A small CTC audio transcriber, trained from scratch: batches of 64, 26041 training examples.
Rows from block 2, named by matrix and row number. Each number is 50 + 15 x the weight over its row's rms, rounded and kept within 0 to 99. All counts start at 0. After the name is the row's rms in percent of the matrix's.
# pw2: conv module project (model.blocks.2.conv.pw2.weight, 256x256), inputs 156-207
pw2.8 103:54 39 34 49 25 63 48 66 63 31 86 60 50 61 41 39 11 57 60 33 46 52 57 63 91 36 64 35 69 35 76 52 50 51 66 64 49 45 61 45 66 49 56 62 47 74 85 51 79 71 66 46
pw2.9 092:54 77 61 36 54 36 58 59 09 65 23 53 34 70 51 56 52 28 55 54 44 49 52 58 42 26 12 50 24 54 04 67 49 61 24 63 57 35 49 55 29 32 67 53 40 60 42 57 58 52 52 64
pw2.10 107:63 47 45 60 47 58 43 77 39 30 65 52 56 64 18 50 48 76 56 74 51 73 44 72 84 54 59 61 47 46 65 38 81 40 41 58 63 74 30 36 57 51 67 50 53 44 74 44 48 65 31 41
pw2.11 093:63 65 55 55 20 66 37 47 61 28 35 34 57 73 38 27 31 36 57 34 39 61 51 33 64 35 49 71 64 16 52 35 46 34 55 44 45 20 54 47 53 47 62 46 66 50 45 23 41 79 46 56
pw2.12 096:40 57 49 65 65 48 44 39 51 34 24 47 31 50 54 20 38 31 42 32 57 33 38 18 43 30 37 67 26 62 32 57 49 42 48 38 32 52 39 24 09 27 56 38 13 52 22 58 40 37 33 41
pw2.13 097:53 41 39 32 40 61 29 50 56 41 53 56 47 46 51 50 23 55 38 35 29 34 42 67 71 64 55 61 49 53 44 64 55 06 62 58 60 45 01 45 45 27 37 42 56 36 41 60 58 53 62 52
pw2.14 103:37 54 52 58 70 65 50 44 62 54 12 49 66 34 78 46 84 34 45 36 61 55 64 23 19 57 38 34 30 65 29 51 43 27 34 21 42 25 84 52 43 51 67 41 55 59 11 54 41 27 54 60
pw2.15 102:45 45 69 36 70 38 46 35 41 58 95 47 43 34 52 65 30 73 74 44 63 68 54 85 86 73 60 58 48 79 71 58 58 44 52 55 51 62 45 39 57 49 35 38 51 55 91 62 58 57 39 36
pw2.16 106:77 36 22 45 44 30 43 47 66 49 42 34 50 47 49 40 86 26 39 46 56 50 57 33 31 66 31 45 32 56 70 60 46 66 48 31 39 58 68 26 29 42 68 74 34 69 28 29 47 38 40 62
pw2.17 094:52 79 51 31 53 42 71 56 51 88 24 50 51 49 55 37 53 41 52 30 47 46 53 55 18 27 35 51 51 63 39 39 59 31 62 31 30 16 55 51 49 50 48 60 45 05 12 59 00 59 57 48
pw2.18 089:20 30 40 42 44 47 46 25 55 51 44 57 42 49 35 41 05 75 59 63 46 54 45 35 86 69 11 57 63 46 56 61 60 65 33 49 50 55 66 64 64 63 60 72 35 50 62 51 51 63 36 24
pw2.19 095:40 62 58 31 63 52 70 56 46 50 77 70 39 35 37 40 28 57 55 60 47 72 40 58 79 40 39 46 69 52 55 51 60 41 24 72 41 26 41 13 66 41 44 28 66 37 73 54 28 51 45 35
pw2.20 109:41 31 45 65 48 74 12 29 76 39 80 38 64 62 29 30 39 41 26 47 22 46 38 58 75 36 45 47 59 42 76 53 47 35 32 57 49 60 46 23 46 38 31 32 55 43 69 60 55 56 62 20
pw2.21 099:55 35 58 65 47 61 30 65 15 59 85 14 45 43 48 48 21 89 55 45 44 55 31 64 67 57 87 28 55 35 54 71 36 50 58 52 64 43 12 31 63 50 41 40 66 28 40 32 47 62 57 40
pw2.22 099:43 52 70 41 21 61 46 56 69 71 27 55 71 62 78 72 75 56 51 47 58 45 56 37 43 53 20 51 60 30 45 59 54 59 42 49 63 68 60 79 64 67 83 48 57 66 44 27 48 27 36 44
pw2.23 097:24 42 59 80 36 63 40 15 48 51 36 40 36 53 40 31 57 45 52 56 69 60 29 32 28 47 28 54 15 48 40 67 52 39 39 43 39 35 48 31 68 33 56 65 33 54 48 40 22 49 45 33
pw2.24 100:48 29 40 46 51 39 58 53 68 57 75 44 37 40 54 65 38 57 56 52 43 50 25 48 58 32 88 41 35 74 69 45 53 50 42 64 57 53 33 31 53 47 57 55 47 58 80 36 60 35 47 39
pw2.25 091:51 60 61 44 33 55 68 68 51 45 55 51 53 63 74 53 85 42 60 40 57 17 58 36 70 27 47 36 63 31 23 43 32 75 62 44 48 53 52 54 53 42 80 65 49 57 68 43 37 58 35 58
pw2.26 111:47 71 60 36 49 59 40 40 65 49 08 41 50 43 55 41 45 50 36 40 65 68 15 10 29 33 33 51 25 79 51 58 54 39 47 35 43 62 70 48 33 64 62 37 38 46 25 65 43 37 65 59
pw2.27 095:54 63 05 22 41 47 57 57 38 58 34 48 46 47 66 51 84 52 43 40 50 59 80 30 08 79 63 58 46 64 49 62 44 34 36 71 44 50 56 53 21 56 47 47 47 16 13 44 27 34 55 67
pw2.28 099:37 33 45 69 64 50 49 44 58 36 44 65 56 70 37 53 48 56 44 60 63 72 19 62 57 46 53 57 56 66 37 33 61 30 29 30 45 53 33 58 16 47 39 14 18 12 42 59 59 38 29 21
pw2.29 099:54 26 69 51 58 52 36 60 56 66 81 76 40 50 31 58 21 60 61 35 51 64 51 55 99 46 57 58 61 51 47 55 54 42 61 66 58 32 34 48 57 52 39 44 43 58 99 39 69 76 40 54
pw2.30 101:57 57 56 55 55 44 36 65 47 61 35 57 67 79 79 76 99 44 50 76 64 43 65 57 36 58 53 37 42 53 43 41 35 65 57 57 43 36 27 58 51 41 60 58 48 75 46 23 33 38 70 68
pw2.31 102:61 59 66 39 32 48 51 24 42 48 53 30 54 19 43 31 77 46 26 55 74 51 70 43 31 64 70 44 24 37 61 56 32 67 51 58 25 58 63 55 63 55 60 78 65 73 44 50 53 30 47 60
pw2.32 098:32 50 25 40 55 42 28 57 52 52 51 54 64 61 29 36 28 66 32 52 14 44 31 34 77 67 60 75 58 57 62 47 57 27 50 58 40 56 45 32 71 35 43 61 58 35 52 67 70 62 58 38
pw2.33 095:26 69 45 54 58 48 69 40 64 46 68 40 53 57 47 39 37 38 59 35 63 40 12 47 44 56 36 31 32 36 37 58 27 24 64 33 50 59 53 40 24 43 61 66 66 52 21 57 23 63 36 22
pw2.34 102:70 50 69 22 66 39 58 68 42 66 57 34 50 57 64 41 92 62 51 66 57 47 77 68 65 52 80 35 57 53 87 27 60 79 57 51 54 58 61 78 54 56 47 57 51 76 60 51 67 41 72 52
pw2.35 093:53 36 50 66 59 48 51 20 58 39 34 47 48 60 32 28 18 70 39 43 57 54 54 54 66 42 52 45 44 39 61 59 53 47 39 84 66 55 28 23 50 40 41 59 66 39 83 63 72 84 39 17
pw2.36 109:34 61 58 51 59 58 52 24 51 42 43 31 28 39 42 42 24 60 45 42 41 55 35 41 79 30 68 33 60 34 20 36 57 46 86 55 67 49 48 53 23 46 48 46 44 27 62 62 77 65 61 56
pw2.37 100:20 67 49 59 63 31 52 53 43 57 53 41 49 29 59 62 55 38 60 54 48 31 58 50 61 60 51 32 56 54 25 42 52 66 40 51 72 38 39 58 32 48 59 45 45 44 38 46 42 46 38 77
pw2.38 102:59 54 39 43 48 52 42 47 56 40 71 43 20 35 50 82 25 61 41 39 61 74 60 59 80 68 99 48 49 10 62 50 54 59 41 83 84 57 39 38 32 58 30 52 25 65 68 34 45 54 65 52
pw2.39 098:46 40 50 44 43 37 56 86 68 27 79 52 62 40 52 53 40 67 44 57 29 54 47 71 85 42 77 54 58 49 56 08 52 69 58 45 55 59 52 47 58 51 42 43 43 45 99 44 63 68 50 35
pw2.40 105:60 43 50 54 54 37 60 31 44 45 53 44 56 60 53 29 26 54 46 52 24 56 44 41 42 51 65 45 34 43 68 58 59 30 56 44 48 45 42 35 62 57 37 71 37 52 38 61 42 55 45 38
pw2.41 097:00 53 24 38 54 42 59 21 57 65 53 41 55 65 14 14 14 50 82 34 42 41 34 61 42 42 49 46 38 66 43 52 56 49 53 38 48 47 31 26 29 64 42 45 42 02 32 56 29 31 57 47
pw2.42 094:46 51 52 62 47 31 64 65 45 73 14 52 49 42 65 60 61 21 68 65 67 44 53 44 25 51 36 38 22 55 46 47 45 24 60 38 39 36 74 27 66 54 48 55 46 28 01 40 35 47 55 46
pw2.43 093:46 66 27 48 52 28 27 37 15 49 46 41 62 44 76 59 58 44 38 37 53 72 45 34 24 55 82 34 30 46 26 47 32 48 43 31 72 64 50 39 40 46 73 49 47 44 25 44 22 38 49 46
pw2.44 100:52 49 48 32 58 39 36 52 66 23 56 35 50 47 29 55 07 52 58 43 71 22 21 23 30 17 53 37 47 44 24 40 80 45 51 42 63 43 37 33 55 52 52 45 45 47 30 65 32 52 46 33
pw2.45 089:45 55 81 38 56 24 63 51 32 54 44 46 42 48 31 48 72 38 46 56 53 39 58 59 49 36 42 49 73 73 39 29 70 59 52 24 44 23 55 57 67 45 60 45 46 70 66 53 48 19 45 37
pw2.46 110:43 50 69 44 47 41 48 58 57 76 41 52 42 52 47 86 65 80 62 44 47 41 77 54 51 83 68 44 71 45 70 72 70 45 43 44 49 77 35 73 71 57 49 85 80 69 61 54 50 48 35 68
pw2.47 097:70 47 24 66 61 50 54 20 59 25 47 33 38 56 46 45 60 29 73 27 77 45 38 47 41 59 45 66 40 66 26 44 47 20 61 26 46 57 58 54 53 63 47 67 36 69 21 65 27 28 30 57
pw2.48 102:25 60 33 54 47 17 40 45 25 24 38 41 31 50 32 47 45 71 47 30 33 36 37 61 51 59 42 55 45 71 40 50 74 61 34 50 41 53 56 42 59 79 20 60 66 50 59 61 60 63 64 46
pw2.49 094:46 76 41 54 45 14 49 58 29 51 45 50 55 27 74 55 94 02 54 53 50 39 65 46 21 56 46 44 45 48 26 43 55 69 30 40 49 47 65 76 29 63 31 53 44 51 12 40 51 40 46 64
pw2.50 095:61 46 50 46 36 72 56 60 63 46 67 61 61 64 57 45 75 25 39 61 60 58 65 37 30 61 56 69 67 58 63 39 39 79 69 67 42 62 77 85 51 46 49 69 69 31 46 53 62 55 55 42
pw2.51 106:59 42 88 24 43 68 30 75 29 64 62 58 42 70 78 54 58 45 37 72 19 71 64 73 88 49 69 55 60 29 55 66 52 52 48 75 75 34 51 53 62 50 41 50 41 51 80 45 51 63 37 52
pw2.52 100:44 64 60 59 57 43 44 36 42 56 38 42 60 51 62 37 72 10 55 59 62 38 34 52 31 50 25 35 08 45 53 76 29 44 52 28 38 54 52 66 34 52 62 61 38 24 09 48 17 49 57 67
pw2.53 095:72 55 71 36 32 53 61 52 32 72 39 41 62 52 59 45 64 42 31 53 55 66 72 36 23 33 28 42 37 54 43 57 52 42 48 53 52 58 56 65 63 38 92 71 52 50 20 26 32 35 64 55
pw2.54 103:61 57 37 30 58 32 44 27 70 70 21 60 33 53 54 56 59 23 37 41 56 63 50 34 10 32 37 53 39 58 36 27 45 35 44 37 39 31 53 38 42 49 52 50 40 29 19 49 16 18 57 75
pw2.55 093:35 46 42 60 78 57 64 41 55 25 56 52 52 49 25 17 40 49 36 38 41 59 37 40 68 58 83 44 31 38 43 51 57 37 37 29 60 67 54 60 39 77 23 41 42 30 79 59 43 37 56 49
pw2.56 091:58 32 53 33 35 39 20 41 43 59 48 57 52 71 53 68 32 77 38 66 40 45 62 87 60 54 42 63 71 48 61 58 60 65 60 47 56 81 55 39 27 44 58 38 46 46 73 51 61 54 36 45
pw2.57 099:48 34 54 54 48 39 25 72 52 39 73 45 50 34 31 61 48 78 63 56 65 64 56 82 71 49 53 67 72 42 78 73 41 36 64 56 71 43 68 33 62 20 59 54 67 67 75 58 65 53 48 45
pw2.58 103:50 64 74 45 59 63 71 28 59 67 53 70 51 53 58 74 63 39 39 68 50 65 53 49 36 48 27 85 30 40 59 51 47 63 34 46 81 59 67 52 41 49 64 70 58 57 59 48 30 43 36 44
pw2.59 097:62 65 55 44 53 55 28 62 45 60 87 51 64 61 51 38 48 70 51 29 56 70 58 83 81 46 62 55 70 51 68 43 61 41 54 58 54 44 48 40 44 73 48 42 45 46 92 35 53 79 56 32
pw2.60 091:73 50 63 25 41 75 41 40 59 46 47 60 46 43 32 54 48 46 33 41 55 62 27 71 83 25 56 17 83 40 83 60 37 24 31 42 72 33 30 32 74 48 24 44 28 36 74 48 73 58 47 53
pw2.61 100:39 28 44 32 41 40 27 67 66 21 47 62 48 42 25 29 19 49 33 32 27 73 47 50 69 60 78 47 45 51 52 55 72 39 51 35 58 41 49 20 64 64 37 43 63 43 51 55 66 47 74 09
pw2.62 100:26 60 47 36 52 50 42 56 44 40 47 46 50 36 56 24 33 81 56 44 34 70 46 64 75 48 66 44 54 28 68 51 59 25 51 48 64 59 18 51 69 44 21 72 64 34 63 50 43 64 51 37
pw2.63 099:65 66 29 34 39 37 57 59 53 48 17 51 29 65 62 22 70 38 34 42 43 62 67 33 02 48 35 54 28 63 28 51 56 39 41 29 15 51 59 62 54 40 72 61 55 49 39 34 43 17 49 49
pw2.64 109:54 31 70 46 52 49 45 66 35 51 72 38 50 62 26 57 60 70 44 41 48 33 50 81 71 70 58 44 67 32 72 32 50 75 66 55 76 48 63 47 59 53 56 35 52 67 71 52 75 60 53 50
pw2.65 106:39 33 38 43 43 52 25 99 45 32 58 55 50 62 28 58 41 71 58 50 30 42 50 53 99 74 65 52 51 34 71 60 73 50 28 72 66 39 34 49 63 38 33 22 66 43 62 28 65 54 37 27
pw2.66 100:50 52 67 41 48 40 36 80 61 31 70 38 76 37 55 70 51 67 42 51 48 45 79 89 86 58 58 62 65 37 65 56 53 65 45 52 50 39 44 40 62 50 38 50 82 52 70 46 64 40 61 81
pw2.67 098:47 48 51 27 49 42 57 46 27 68 36 35 59 56 65 66 66 22 31 55 51 32 77 32 34 17 37 56 71 45 44 40 40 53 55 39 54 51 75 51 40 64 51 55 76 27 35 17 52 49 33 61
pw2.68 095:58 40 40 59 48 46 58 19 69 64 23 64 65 28 56 43 44 18 56 50 25 54 77 41 27 51 29 57 49 64 40 39 46 42 50 50 34 63 43 70 40 60 78 44 43 70 06 30 37 13 68 42